config.toml
model = "masked spectrogram model"
dataset = "tunes sung on syllables by a formant synthesiser"
train_examples = 39062
n_mels = 64
hop_length = 160
input = "log_mel"
win_length = 512
method = "mae"
mask_ratio = 0.75
loss = "mse"
encoder_arch = "vit"
encoder_norm = "layernorm"
encoder_norm_position = "pre"
encoder_activation = "gelu"
encoder_mlp_ratio = 4
encoder_head_dim = 64
encoder_fused_qkv = true
encoder_bias = "none"
encoder_qk_norm = false
encoder_parallel_block = false
encoder_inner_norm = false
encoder_patch_size = [8, 8]
encoder_layers = 6
encoder_width = 320
encoder_positions = "learned"
decoder_width = 128
norm_pix_loss = true
decoder_layers = 2
init = "trunc_normal_002"
residual_init = "none"
optimizer = "soap"
beta2 = 0.99
lr = 0.0021
beta1 = 0.95
shampoo_beta = 0.99
eps = 1e-08
precondition_frequency = 20
max_precond_dim = 1536
one_sided = false
adamw_lr_other_params = 0.0023
grad_clip = 3.0
l1_shrink = 0.01
steps = 37300
batch_size = 64
epochs = 61.1
lr_schedule = "step"
warmup_steps = 3730
weight_decay = 0.02
adamw_weight_decay_other_params = 0.05
Rows from block 3 of the encoder of a small masked spectrogram model, named by matrix and row number. Rows with one number belong to one neuron. Each number is 500 + 50 x the weight over its row's rms, rounded and kept within 0 to 999. All counts start at 0. Numbers have three digits each.
After each neuron's rows are labels from the 100 clips, of 14976, where the neuron reaches its highest value: "lies over" is the class under the peak; "top examples" is what is common among them. Only what is clearly more common there than usual is listed. The data: tunes sung on syllables by a formant synthesiser. In brackets: how many of the 100.
# fc1: MLP up (encoder.blocks.3.mlp.fc1.weight, 1280x320), inputs 107-213
# fc2: MLP down (encoder.blocks.3.mlp.fc2.weight, 320x1280, transposed), outputs 107-213

fc1.45:560424521478502518537498496508427495486479573513553507526501503491488499525447529472503576500577509493440487513645498395480501440468495499464503510504629441508517450582513545505493561556453414508502552499500456500502561517510586506490479661484506561436528473519527498510459448444488558489496503491504478445504520500526593
fc2.45:522612497500540500501572476478499482495501567522348509482498488489483495460504526538501442506541537499508502417499498478589437458523488485518494508433517505653565497618487540503560657517501470500492518496725495498462555501631425553504404488509566465418434504443492545500499498462518519480500484493510544429495497502406500
lies over: /e/ (48); /i/ (44)
top examples: the note F# (66); high voice (53); vowel: /e/ (48); vowel: /i/ (44)

fc1.707:584583614520506492500498521539478493571505296604491518490499494505498488497489509492505487444506514546498534506497467480552645531479705479556482419452480498494620493490403488462399646481497467505492472583562473559390524568500489598493530481498455532544525339450496512511525497575601568486500425498501547467495632502491551
fc2.707:442496475492470516408520494503526497508488513514522499508518501717562512521568484493512526527510489431453501431402482552491507439500490520478482499571466508455508456496440531565472368513499445514552467523471609501562498500498477462490480537470528473484615496494498464496500497466487439570436504424464489522532532489382535
lies over: /o/ (62)
top examples: vowel: /o/ (73); consonant: /d/ (30)

fc1.587:502523502502519605545577283504471529630555451475500504349497549454521555470518498511586496499501507505557410527498519498533499756501407457500430528560498490546415522506583442466500487536542503404524508611479558478494558511610549575483510500510473381458455571493537508415500553463504499448487498571479489464509509473583541
fc2.587:551513494491511581509489411438498498500534515506453451454454501493512522497500556501581537500466490501600461486445521452443502528473459499526522531491424483482504581536500507491473512614512494396420469503527502541500546433592410581446410499505508482500430500498491427454568507391396474542517492494478476492449448451521531
lies over: /æ/ (34)
top examples: consonant: /ʃ/ (61); vowel: /æ/ (45)

fc1.261:493513497469528502426444526472449507501485649501551549583491503398563445502491473522494490512526514467498469509422560496501476494490500511319501505503501510492611578474507472421472499427609485499480528521529528591509506548531491481464496562426517457340512543586582485500448479527499549532502513484511525463489551490530284
fc2.261:495512519497509513444491495535529326507487488500506513569439501424462491435446504522470483479610501531483496423458563522565388500508499552478506519507587445546541404557577544557503524535579441550498485521499587500501526520498500434592509497502498495449520501525471417488442514420553553581366500500500449539509549488499358
lies over: /l/ (50)
top examples: consonant: /l/ (66)

fc1.738:592504479519488527499500511500455540510514391506507491519484505500500515441413484707498483552530497489504499495629462497509547499514744497511430568504489512525496485500505515497595465444444572505589507408503491497571501468662497506505488332468496479506496506522507605495525522452507499517525530503424523470521447496441504
fc2.738:508500445500513515568507449491508503338526528484477514481477504483465468508481529532497500492506499430500465519664499465525512472498655511487516496499480531498538492499469515473497504464463512503497471466533513500520509500561526471495502500485522415511460510510540502489405532486500461501535462506467500428518446502360500
lies over: /b/ (44)
top examples: consonant: /b/ (74); clipping (31)

fc1.182:496544486484502498356399525495456690490393477545501546501569526444488497503560521468520497562614504578476466492581505643500557501500494500547545513420425537388411500460517498514498521493500504496501501528478502418486546505517502509483558487460468529497378500490411540497510490500473505551420501504498507522500467499561553
fc2.182:509500434493467481510459524563452497501511509496487495498565499477581507455644471655494510543492517501519460501508449484441407465431458492502588598497402530500493481547370441505500507512512505500500464590490554500484554487545540501471584527503465504409378536624463480376499475501431480522508560494485441505591458508443504
lies over: /ʃ/ (84)
top examples: consonant: /ʃ/ (100); vowel: /u/ (55); vowel: /o/ (37)

fc1.466:522502544490567502539499500502512497500483463477566588449491550499506497555525480467543500501440600513497447511447496501515365482514473471501456496553478548494528507472497441492488593569424495504433461444498479468401500533577501518543445498489481497556492517501512497508494505436499511480425500499523503497415500568415501
fc2.466:490519549501501510516535502468517501537521568498517506543515474535601512490404506563513490561512469501473433490434530548446500411377503500499488501502500483501507480540506497476504512483446494513486512526525526500510487650554527442576497478545492502428497389495525522568468509475421474482523626503587495486411498504499499
lies over: /i/ (41)
top examples: the note D (89); child-like voice (63); vowel: /i/ (41); first note: G (27)

fc1.747:464502507483393500489473506471482586570578499511375434525485486476478519513631502594472473503550521480500491530401534534504496496573429374500499476471456514605407505500500503501503472491556516483501465526500452459436481480480501459532619491478494475494488504447545525500486495536442558502483457500648495497516476496488493
fc2.747:564413496430423489385489443501512447513418487492441500501495484500495396629665509498604499518398500492521609500502545518534479576396600497491564420540473478490356497496433503453516449512494500480518469558498528444505512427504573505575480508465563459496559575500503513500491553484486305452513500524495550587472427476479531
lies over: /t/ (70)
top examples: reverberation (82); consonant: /t/ (79); vowel: /o/ (49)

fc1.84:362516482570490437509456500473528408498502506561539563502525535549479498503585500502555481427479500496599459505531496480538467498500503539521524396500529493473533475494495511478548534485442495535524502499545521359581563516589500503436474476461501532487431498448516488437489490529518489458498493506498514500481500468585494
fc2.84:567499485496516525483498595478508519508653508548510481554527488458492524526469399591562499495490508547572588566522536500536499504392620520441423518520516403507511508500496483475512638501480492479501518458425508512512520447473509501490562492451501480491501464500592539522531496507480432486508462454505504517621499528518515
lies over: /æ/ (37)
top examples: vibrato (92); the note E (85); high voice (53); first note: E (38)

fc1.334:448474512502490501560493496500462608542515511500487500498459531502462499503452470504501540497501523467510499465502499504508455475614648504493569523499523447473496481672560479516531590511437476647488512451491460485509498503505468502500510499500461508495587489495558532496539439536496562499506498556488511512319472268613499
fc2.334:463500447510475492417479494515445422524487531396422451497500545491529496486498497533503465523506491488495418467587497488533497522377519442486497499512551507548499500502498548524490491493503425593505489499503567492491474548510509501494475503502492616454482586493536613509436486543514484523539495516605555500486409547394594
lies over: /e/ (35)
top examples: the note G (69); first note: G (35)

fc1.35:617456377442476465475479498632499490500507480482449503524499501515478522471496501500457523554500523350491523501439606518497508496502416549514429404526487365461434509425451423495450490492503500448486601477513511548501536575491468594502464435484590500460506500513503521604514508494564560513498488427514404507493418505485562
fc2.35:334499579500550561559459490485555502458476509501503513464517495486505509578500500504514502438539506528501494504414497478569473499490484483435540534516471540501518499584528537512401484503575425487546529455503458488546572501487614505517493510516400462509433478392552494304503549532509466469530480584477569587495713624555498
lies over: /i/ (36)
top examples: the note G# (75); child-like voice (69); vowel: /i/ (36); first note: G# (32)

fc1.633:516501516502497465504497510450489475505474523417512367520500505566479542503496555501604446557498457604502502499486499515503562494563507503414373471448489455524600510597516438521450469627519474467513514624550512588492500480540514521512434481478522428524504598467575452445576560514544563506420497514498462560405554450558518
fc2.633:642506449399450457526485554536500516473505542500601495631499493535391428499501443499485518498482500500491496483559351566506396472559485430514502511520559458504501503502484533504489529519492549448421501557456594554453506484555681357485519555453539509559545503395656482485581502413402505491516517500486394505500484362492499
lies over: /b/ (43)
top examples: consonant: /b/ (87)

fc1.402:675521468498516543344617498498501540443557454479397448500511603442505407558530505499550437507484480470541510518493496484514616409512483494557546491480511513497490516537490532518495491494496500502512501502497507520553506526508453474471506501472468467479483475509584479444481485469491703491509494510500505499572497502512508
fc2.402:527498486508500496428476530470592531489524487512475499500335412466468495508484515501488670563511554488482501499430502507632531503483547488500571477473549502550509561385494531509486496491413496420486511517361424511531456553594533477565525453449348538495423508543580535516482639499445465438502495558478477522551388496597473
lies over: /t/ (56)
top examples: consonant: /t/ (84); clipping (32)

fc1.427:556597500500504532623470471493583501482325649511513537511478476516545502593529492488551443506499506473500503548504485507516511559490501396572530481505577503501515505459492485440475487502508501457511519487534490487494500500545505475513452420466532577493498515488504490501557497495511440375501494500568513509572434498560455
fc2.427:629532489484493476453502488573608565502414489446556516410445503500498480461441542486535509499498461497509515496494505389518388630511501486452499445497497506500427444401518406480500626554504569488527502495500362513559434524490527473476475534501526629483514546447409585507673518436491516481558488459543563576450504493590487
lies over: silence (94)
top examples: vowel: /æ/ (38); consonant: /l/ (37); consonant: /n/ (31)

fc1.17:528500498562499495609540499502505472485597503527418478535555556487507410444502482501513488438504485500541528481486437522501408424483500511514499525504447569512489525411387452535590394631602465574491590463550500505529589503546456474458554599499433453502502515483506550491411485406503450570429480484524547394535549508533542
fc2.17:509417503509509511541479334506536500521498510439561517401438517529571444498502517501333483469546505519491324473525473534465496443504509500522498494500508492465481476486477449499466500472493612497464484446517501354484498563548502526499454505526499398497547505472552497502414434481505604527477501381387510507491512478485536
lies over: /l/ (49); /n/ (38)
top examples: consonant: /l/ (52); consonant: /n/ (42); vowel: /e/ (38)

fc1.312:588500431502501375501527418526498509424510532549502377464528550461455549500522488506459332503499528508497487516415504503500435536498500468464456428387551445502417496472489603501541505497551502477493475474460571425506490494402487539483531499366490533661435579528618426583567487514438440499496506500477413470515537510451488
fc2.312:522443565492501549569449496504467502503586489468488756456514501504385492490440498594505510490439544500425507500499510529491402485600540403495574484596560596402506507457451505496507477541510507497567503522380500461481437486492580550437519540449507364467468550373492531500490625504511451484496574474512488503559494473493499
lies over: /æ/ (45)
top examples: high voice (67); vowel: /æ/ (45)

fc1.240:525498498411524497529478494563464535531499502505517487535470468498523515532502507526500511484506518504486567623496665498536527481421536555498501469401510505452502420534509486516536455630536514499500502533507515475501543433558500434523536506526503505499502500512465536514502484467537500544500536454504567498467495598499501
fc2.240:508501455540451510514421498491493500626538467525463524493509480500499496531482514640525482507507464591498479502471582601457479505452435501475509508457497512583540502503481539516574535467472475499500491509458500495435455546508543509490493366525553574503515457499483486496513446520436505497527507483486492482512499590503579
lies over: silence (100)
top examples: vowel: /o/ (42)

fc1.30:502501454498520507503413490463491489530449463524501416505486471556494477504508499500498501511531458484507348497384584499439593633500431477517687500446502472509499515498626520524498501458493537434505452455466543502574516476435516488492471495520500478503493531366400484509506425507468687522476541460431471513519296496489640
fc2.30:497498502482514502480502531476397462472503485500469493511426389529430495502482604534497505533532331519497500532440500515513468547499500623527526496495499477494494502479604526452427546499515559559565517539461554515518470480507500490531461477402453348554416494543438513422505495543439496547484533407402508480525481508424561
lies over: /b/ (25)
top examples: muffled (low-pass) (33); consonant: /m/ (30)

fc1.310:436501506588438529496611461495461505621489500506616577579500476455441484418471495502553506486581507490492500543483424436516498534496423502488491536511513453478492500496566502631533503549526507437457559417419563505498616494643607499534518547402512496491585508501503575534541507493622514456500500562442500527365469488543497
fc2.310:509426554492631523478497586504488510485500490461352515456520559484529506474496463386525508512508500497500501544588554491482501452506521466496415445543542473504463501478514471500494452512456544516579453488538500531498499426476390500478488475528526559508511398493509445500465456481381503579562504504499500516514493488420431
lies over: /æ/ (33)
top examples: vowel: /æ/ (36)

fc1.503:714503539625512507442491491523499501599526454510707522536479463503500500494542562519458499510556500483545496496472447552500456416571531471431592499493563571579509500494504483503514470510557509463480488427461473508528432411508464587498477500485485466454521500497563400459500503492503495503504499524499464462518458432449501
fc2.503:500462501543470538500537567500474501497457500463566416514464482507469381482517513501522526465469498446479584514447499500509516501499494493501506460552492494469510503500356442501317501494501520309438404507540552494522494510513476465633580554348507499501391505499558484498539528499528464425494520461491486568577507660437470
lies over: /u/ (34)
top examples: the note G (64); child-like voice (57); first note: G (39); vowel: /u/ (39)

fc1.116:497501430463493477495255513500493304493497501499555490500479504496523511514503491499447393505488518523544582516579483508501499470498545482498489538502500500505565500561481505495499612504486499501514519566482330435450611450521497540610469508511559485491534574487492467525404499503503475495316502504510610481414500495498536
fc2.116:511503464462502482568501500497498310486514505497501496500503501501510497441501453503473519567385554605511504513504448500535500522491523496463508539492488588482504507496487497465607513423492497475497487580429499504498558542500482517595502544473507522496498513498515561503443465513478497497518460629531526499379502582455522
lies over: /ɑ/ (38)
top examples: the note G (73); child-like voice (66); vowel: /ɑ/ (54); first note: G (50)

fc1.630:500508619508435527495434502484527510465516497502501441506507479452504468505598498414398546505485504531505538503435494495504425480575495500555489503379496451514488619592500505640559504497498449504501530427477499504523533486519501529503495489460502509478528389550497632501440537439504481447522524500489505472448486486590412
fc2.630:529491503508573484498327441499541502456467487464608499500515506577552497541461380613460484501464499494597512415402628498489491499488479489498492492389317519553564501503491503501490488505444521534399500543496500451470476437565438506493538509504494507443492448589501598492500498436493607505577508585498539496567401613517395
lies over: /u/ (32)
top examples: reverberation (77); high voice (56); vowel: /u/ (38)

fc1.319:507489495485553505411462450499493508500508513522511489483515533497519498501504503475623446457547530517498495500477497584380424494582474507537366499450536560525541468545499430449500451405495511530543378499508396501498500482520521502483501485483545462493487522487478508515493655303500516454492543522633441504575486524499500
fc2.319:537456505496522511407482439472490482527510518463491508455446499421437507482596368527462519505486534524652526490551547474424436501473455511509517477459491527586497507504479499467506479500512485508454508470443604511497545517505490459506511490376600504539499503504483464488500496429490560485511509389553495553503433512599533
lies over: /ʃ/ (70)
top examples: consonant: /ʃ/ (78)

fc1.27:462501521523495540564465494387558488517498418555497513507506507362499501490465520499526500547484520424491510596521478508465596439412491226462672528516481396530510499510499504450492450513549487497504479580497556540498502501501510507492517454462427495499536503569500639465525450500465470615469488528548469419413499491497507
fc2.27:502560510549491462520508534500526514482436652515509491509438497497561418502456407517488560502508498521500503659414503526538524520436465355462599552502394537515456575591559497502554501553504497517553502507500523491622391461504480397592504469506478539492502500505490515473498402566454500492502508499501499499492461349567479
lies over: /ʃ/ (76)
top examples: consonant: /ʃ/ (98)

fc1.345:597504498497509677519496494531495513499431500493493504454651500432490524419541572550501472481512499436366460500483435452502488612506499445498505516412549500449504502502543525485504500484489490488500505596504479500498461548559591530586404502581497397511494502482461404498471486509536517505488522525582509478498559375584514
fc2.345:535524507473511485574502397454356472499407489537549517443489501470434506516503523515501534495501574481550480458448478515634495379500500483508486465502541505528520513506482500499507537546488575520546515732572480584484433489564514546485489522529534479436499502496507518484558607507475452454507592435566501500495506506498430
lies over: /t/ (54)
top examples: consonant: /t/ (58); vowel: /o/ (35)

fc1.648:500503467494500515266469520495460509499349496515481579530419508490534620525450476494429499579518500425492504633548500500579576530515418504509466488455485510506491502500546502529501433499633503560519501523503511500495500364563471483468494464526501577503457497494517479461500490501500499487390500508562509499502503507544497
fc2.648:503469462365500487547607456492528543422490491503511574521502431520558526511496505506522600527478505598433463597556501504454571534518531500482514465494497480503405500499496495439548524584501596605486507530564510491485500496544481494487525518477540486476494503553497513504501449497543500502476326499465469515498461502518504
lies over: silence (90)
top examples: mains hum (96)

fc1.586:527519495425488464502681312476504346499415486510537489542512499457500504501409484575468445449475457573505486500484646471574451352500497518551464488501476513454503509433498483515547529511530500601499630631539533474476475472540466494501504487496497592545443487483438499432466457505436500489506500431516503491528488507493500
fc2.586:508493584570506506500388644515490454502542564456555526507492497505500508437526378533558479519501492488509455464496466487415450499503457557491560484480578485514498541648483499519521506520579506531498480502573473510552538531485497456505481496589504426446434480487539480545503539473496573518516509539509503483473473400488422
lies over: /o/ (30)
top examples: vowel: /o/ (36)

fc1.595:506513509353435503495512469395503497485432511488541611516631496504480500573403467473523489469517469464518507500554496541470540434463409473418395497505569367500555665497500432523509491771619483489491486507528504506349510477485543503505498537390529495500524694415556527513505496431552417480487491489527523506495505413503462
fc2.595:504492569575502440491503476472494479556545506428613547516504493526361492476525573501648489526501468501516495493430498483483520504631553514474473425497538468434505498493509560503453503599408508501610568463500498542516523530494519482471335401488502510500635527493503501454548531401518479498581498497507472510476499483498492
lies over: silence (100)
top examples: consonant: /m/ (38); vowel: /æ/ (36); consonant: /d/ (33)

fc1.407:466616455501500496454506497503486467496484480521529507423505493520495540550601505516506435402618535446490500498349503499481493427500517471498495499504629706628528497506536500481500505491561503503482498507465500463510503517471551524522471472511520498499566503528453598527413593498546617528539537433501512501512502502508531
fc2.407:492478447504464516487501516468503488449614565584513499517498482573505489494499483516499468439501500503558501528458504505469500491482503525513496478459527575501525498445505536490500466471612601457487565484506495386500477538495593537476522474448486462487405568518418592430509543524549557516609499490331523394530502504456393
lies over: /ɑ/ (43); /æ/ (35)
top examples: child-like voice (79); the note D (66); vowel: /ɑ/ (47); vowel: /æ/ (36)

fc1.59:499593454465499501499471498505515445523503461552482503536500526545496563404518492537529629499501531480488531527500469511491483489452502541497511564517495549451495513528535564504656500488386509561547524572546416609498528480562479509452485500389494495502436496374609496408516556461503484428512502499487532440500461517535511
fc2.59:618526488650500501450482362419509488470487484502500529471583557456497464496466513612487488369419489476361500500558500508517460507518484493500538415465564616499521500505552441513502494524547478334551475547473500497509389447495484505487490511440429528463500560553478526585525442498500490501572353462432475508499506506494475
lies over: /e/ (48)
top examples: the note G# (98); child-like voice (65); vowel: /e/ (49); first note: G# (28)

fc1.690:502510616500507394461490536467439373501383499497500498499426541559396481578484496521592499492481478489524495622493566429513493498519401474505482420501570624401489447472498452476493516559600538542511516503452552575529498509497497598505538500513553491499500501343503516504500461551549560498560506482474498475497497505532446
fc2.690:469543470536499470502500497530453488408511600532499500512450449519593469504515539500700422459500491710519420416498493339500561500593453450579503522579497497500564502503516442501478525526388501538542504472482512447517500502467497463608502478500504484497448470515504550502546501575520531319387478474457587501547485499500522
lies over: /b/ (44)
top examples: muffled (low-pass) (75); consonant: /b/ (57)

fc1.243:541604523502348503554518594582531499513461503464492403502577501485486495509501543480484531431508500508427455528490569500437452617449526500514503485497497546395497502497395457505459521497505491625468457508456503479600462488575500509556500499485524489501501572347501504527398541501523522522471516509504494475499500472469531
fc2.243:484505542514512508452508502445504443503471497463449616563419539503503422558497500536492362508411644451432506471357527487605299386559514525517503479495504521464557507506486516561520500492559582494472448508495611551467504503529496479482500545526501500470577445491516472498513498491390461371529587562570520515453528565491493
lies over: /ɑ/ (33)
top examples: vibrato (80); child-like voice (61); vowel: /ɑ/ (37)

fc1.458:508514742451525473451466565483480500497502498551513492527470455500526496500498500505479517506533416518500427503483477501581492425389476598509461484397610447451498500501500484465434579504414550499520506467513495390342501537505458509634516498501446588557483462484373499551509626622502521440484482492463402433536495499602247
fc2.458:405436385445499541431478702462488536504531513551454454463499506474669517519308500458529520504563505474495359501506487490572506468494493484429506476498504524572503513559452512513520497409451503502487494503579465446459528477501545452482500449489552563510377537427530474451618550504488534545516469558470502500498495434527520
lies over: /æ/ (37)
top examples: the note B (82); reverberation (76); vowel: /æ/ (39); first note: B (32)

fc1.487:368500487452528565379503460471489489566510499510513563496493500428446500499515497474494506500495512500493479509523524469478463482554491383386455516531517621543378513452526497505493571543553502478645440467487638513588459551627509508493640539500544500467501508461488498492490483489496504474489413500411573563534528494497439
fc2.487:435535433497625446545549526501408456456494476570479422455518495467502516503584503445402538597492511412522499508504508502436476496500505500499511557495496586517473512494507505521472480500506531498502480506496493539582493517504583660529650622528437502462598533474500588437554491494482497489522514519483521522551500503505484
lies over: /u/ (50)
top examples: child-like voice (74); vowel: /u/ (59)

fc1.757:425499500504453499502483471484449632454517457500500523498495447505522616518445578500509498457458494527445468499631490503489465723453512491500498505321514469483501499544522417504501509528514454499467497537509500478505416482487499498674429591488512443499559400504500496529500473487495472499498497515504500471529393508500509
fc2.757:433528623536547558494463508514499502530483493542488500495515499525497469506488491528726435501437571474497386432499497444465485482509500490493448509512500514430592500499500495553478510504442499499523624469492458462584546487520484487501400546498500485496553461471505603536398443481499500570431500511499499500500428489558481
lies over: /ʃ/ (25)
top examples: child-like voice (63); consonant: /ʃ/ (34)

fc1.87:513484488500560370459483509535449493500522502511501505403395486492507498530498505571629456463539507495489513507457493501470494498542591501505358504507503445490557624519558499494489501513490486487493480495496504506518515508475434368494441336494499471500543506499402516560403525532507454484496474500511490496534531425532497
fc2.87:520527542582541500595363595508576477468489490465500522531554483400435510466530507512664516538403406504500469406533500516451531545467511491503554539559657493450503510493519518410600515529500512477423458574459584505501505507363476498392546501499528534500532401517474524468501501515433565503545473558494505499392422522373485
lies over: /b/ (37)
top examples: reverberation (100); consonant: /b/ (96); vowel: /i/ (37)

fc1.57:501509353514499501438450495679439510458553438485483500499497443501520500361482503500553497511447330550507503486500453495528500504455493473461597573526440523525499500484555444576576491478460505545500538473477590497529530490529478442460498556507478499377501362498555469522306502539561492498492520501501507468620405523522392
fc2.57:514505507498505530494472566515492414566538446560516501472505456397519356423453372496416475528519423511501500499524497493482399552495558500558466509523519519500524525498505439500449497418524506501510509508556502508512501459531542418517505512496527501462525472558507451492495484434495529518451484491526473494475545480505480
lies over: /l/ (46); silence (46)
top examples: consonant: /l/ (87); vowel: /i/ (40); vowel: /e/ (38)

fc1.465:499610380519487519496457503443500524490501469471552393507537499522501510479596498523573525486502499500475571514486635500501500501725557485560500526488510474508475535459550403452501492409529499458502502485500660522478465479488549500462487390520500408507527478484501529696496598512493505505515490529539506456522484538459529
fc2.465:501517516589507493391499513513492529503511532501497515470473501472538457482497500511509462499502489635520519508425421506526496547498525506494387496487496485500501491514499519495570564444543500357500496499515600530550481363487514554623536506446443499484516500513500492540503593492503568550498502575365575500521443497513515
lies over: /b/ (42)
top examples: consonant: /b/ (93)

fc1.288:523500500499508566437535499595478570483571457495486475500445500432473503494472500519522500503505515514388627583548513453478503484497499496500546448434539322536449496528477480427464525499563501501575500500537475530500503495517497511468500503538473551541505400537418519499476591497422425509532518515511497500492498440500556
fc2.288:585462544490467614470411504484478610476614522522513506540502405505483431473505466497465562537486541498508665503490604585562496470504506512501520455546541486499501427496471500360499465501513491503495409504494500500503458501633500502501346498507509521499363398501306499469421544485454499522508491495516501490467501550505500
lies over: /i/ (33)
top examples: child-like voice (81); the note C# (60); the note B (56); first note: B (35)

fc1.83:480496485443475477498586463376503543444448499500498526529431505516419493588229591549454482550589431488501502493502519503500567457636483565540512278444519514462498376455519485501551485469540616530482563546528499491377491491501464499585491438513489584497417483491446501542515494425501502501538470535520493440493500545464474
fc2.83:500499461451524507494445513427510500498310496516510570486529498462564493542509523538421500484564517565411511492499500503491525507516450513500547482499696507509459443510511483488534417497542527501491443518495516570500515439582551453495500484616515567582490497480508522465475448534488609591419445470499496575466568501509569
lies over: /u/ (96)
top examples: vowel: /u/ (96); deep voice (63)

fc1.155:510515489596507458501558495486510501498493473491500484509501473552489487454622511521546502502436486441533547503503446448475451489483519472502506520394523502483500403503558500502597502489532457506533444591670467556505492502498499544532507403498541480373465529499500554492519488454550563438468471500520447500494428408495622
fc2.155:516481577524463602528499529529497492475506503450469414493507507499494578555733428501492559519475500531506531500500483447509510694439501478497448522498476465472458532531523534442508515591486494500516491508498476532500530396493471455406643476488480529500523497502507521469494504537448529502413577541457407534502477512505515
lies over: /e/ (33); /i/ (33)
top examples: deep voice (81); consonant: /ʃ/ (42)

fc1.527:469526494593475492492513496523507607474499489588509498497496602500488499535476500518496367447445472478488535465488488489493530256587490495467360473645598471500337475407479510442476505496500491511531494507504511506489497524499467506499496591503500497486437441500529518484545492500471631467439402449497501482520508510399540
fc2.527:498499491478507510572526500445492472514527539500488530484483503508504522500484572443515479453517496465354449473489501644500515485500557485478537376491510491496503458491495528475496500497492519500450520507547563526374417515514498503596518499504525518496576483504500467399508500556486500579505478498500499541484422506592499
lies over: /æ/ (32)
top examples: the note A (63); the note B (62); first note: B (32); first note: A (28)

fc1.447:492499468704470500486499578500589496496501488502571502487503494504484497464491506519469498499483523511495531459496497505502540401527510558500492446527447479559623455424529452500394498493500496533479514487454534493471469544500579501523571412459496500401569491476495533487510465499479425489534395500485467500444510499497481
fc2.447:494557505502453512485514504464370428502580622541492460493540480514503497420483482442433595530507529550477435475515389509473507541466456551489484495531508540541372500508509498503513473455539525485501498493453494433505489514586414506390468533463534516502551500513570532508556503387501495499511500496490486554485501455490512
lies over: /i/ (33)
top examples: vowel: /i/ (49); consonant: /m/ (44); vowel: /e/ (38); consonant: /l/ (36)

fc1.733:511519499507529506618471507568508493500500467506496463570510489660557492470564448481507502506447467505452455555499505465496499455502503501460500525504518580501513495537361498474486498500450499491497492567521459473375497406503500501465500484512486470541425379419526499483468670489535565514454512511609414500568576477501431
fc2.733:517494494484524500500558502489457500500505443661554485460503526500483442494331516520559598406470500496474528490500501499446501493502546516436403532502511517577493452494482558609394503514480478552583429517494503356498502503502518540404411472507487509483503591507529512453519508506506604529438519505446496502457516488427502
lies over: /æ/ (34)
top examples: reverberation (95); vowel: /æ/ (38)

fc1.603:570489590609560501473628493535487508489467517498490581493533499475502499592526554444429436375465492446496505520501590500493560488496568421540512525490495422568455464548499542481563564457507479467513502559475477484538540490558503563470473372481497593499432505485387502512465441274537502501555514533533490549502481499561422
fc2.603:488620496409493556626514458493500489635419529502485492524500489554490500455519496642429666524498496509502588510571454488546441535405352508426443523496530624502441524481522494517539502501517539537469526468501567504441503462392502468503533508563506538505569526501500381494473498611489466490473551501462457510505437510500506
lies over: silence (33)
top examples: child-like voice (67); clipping (30)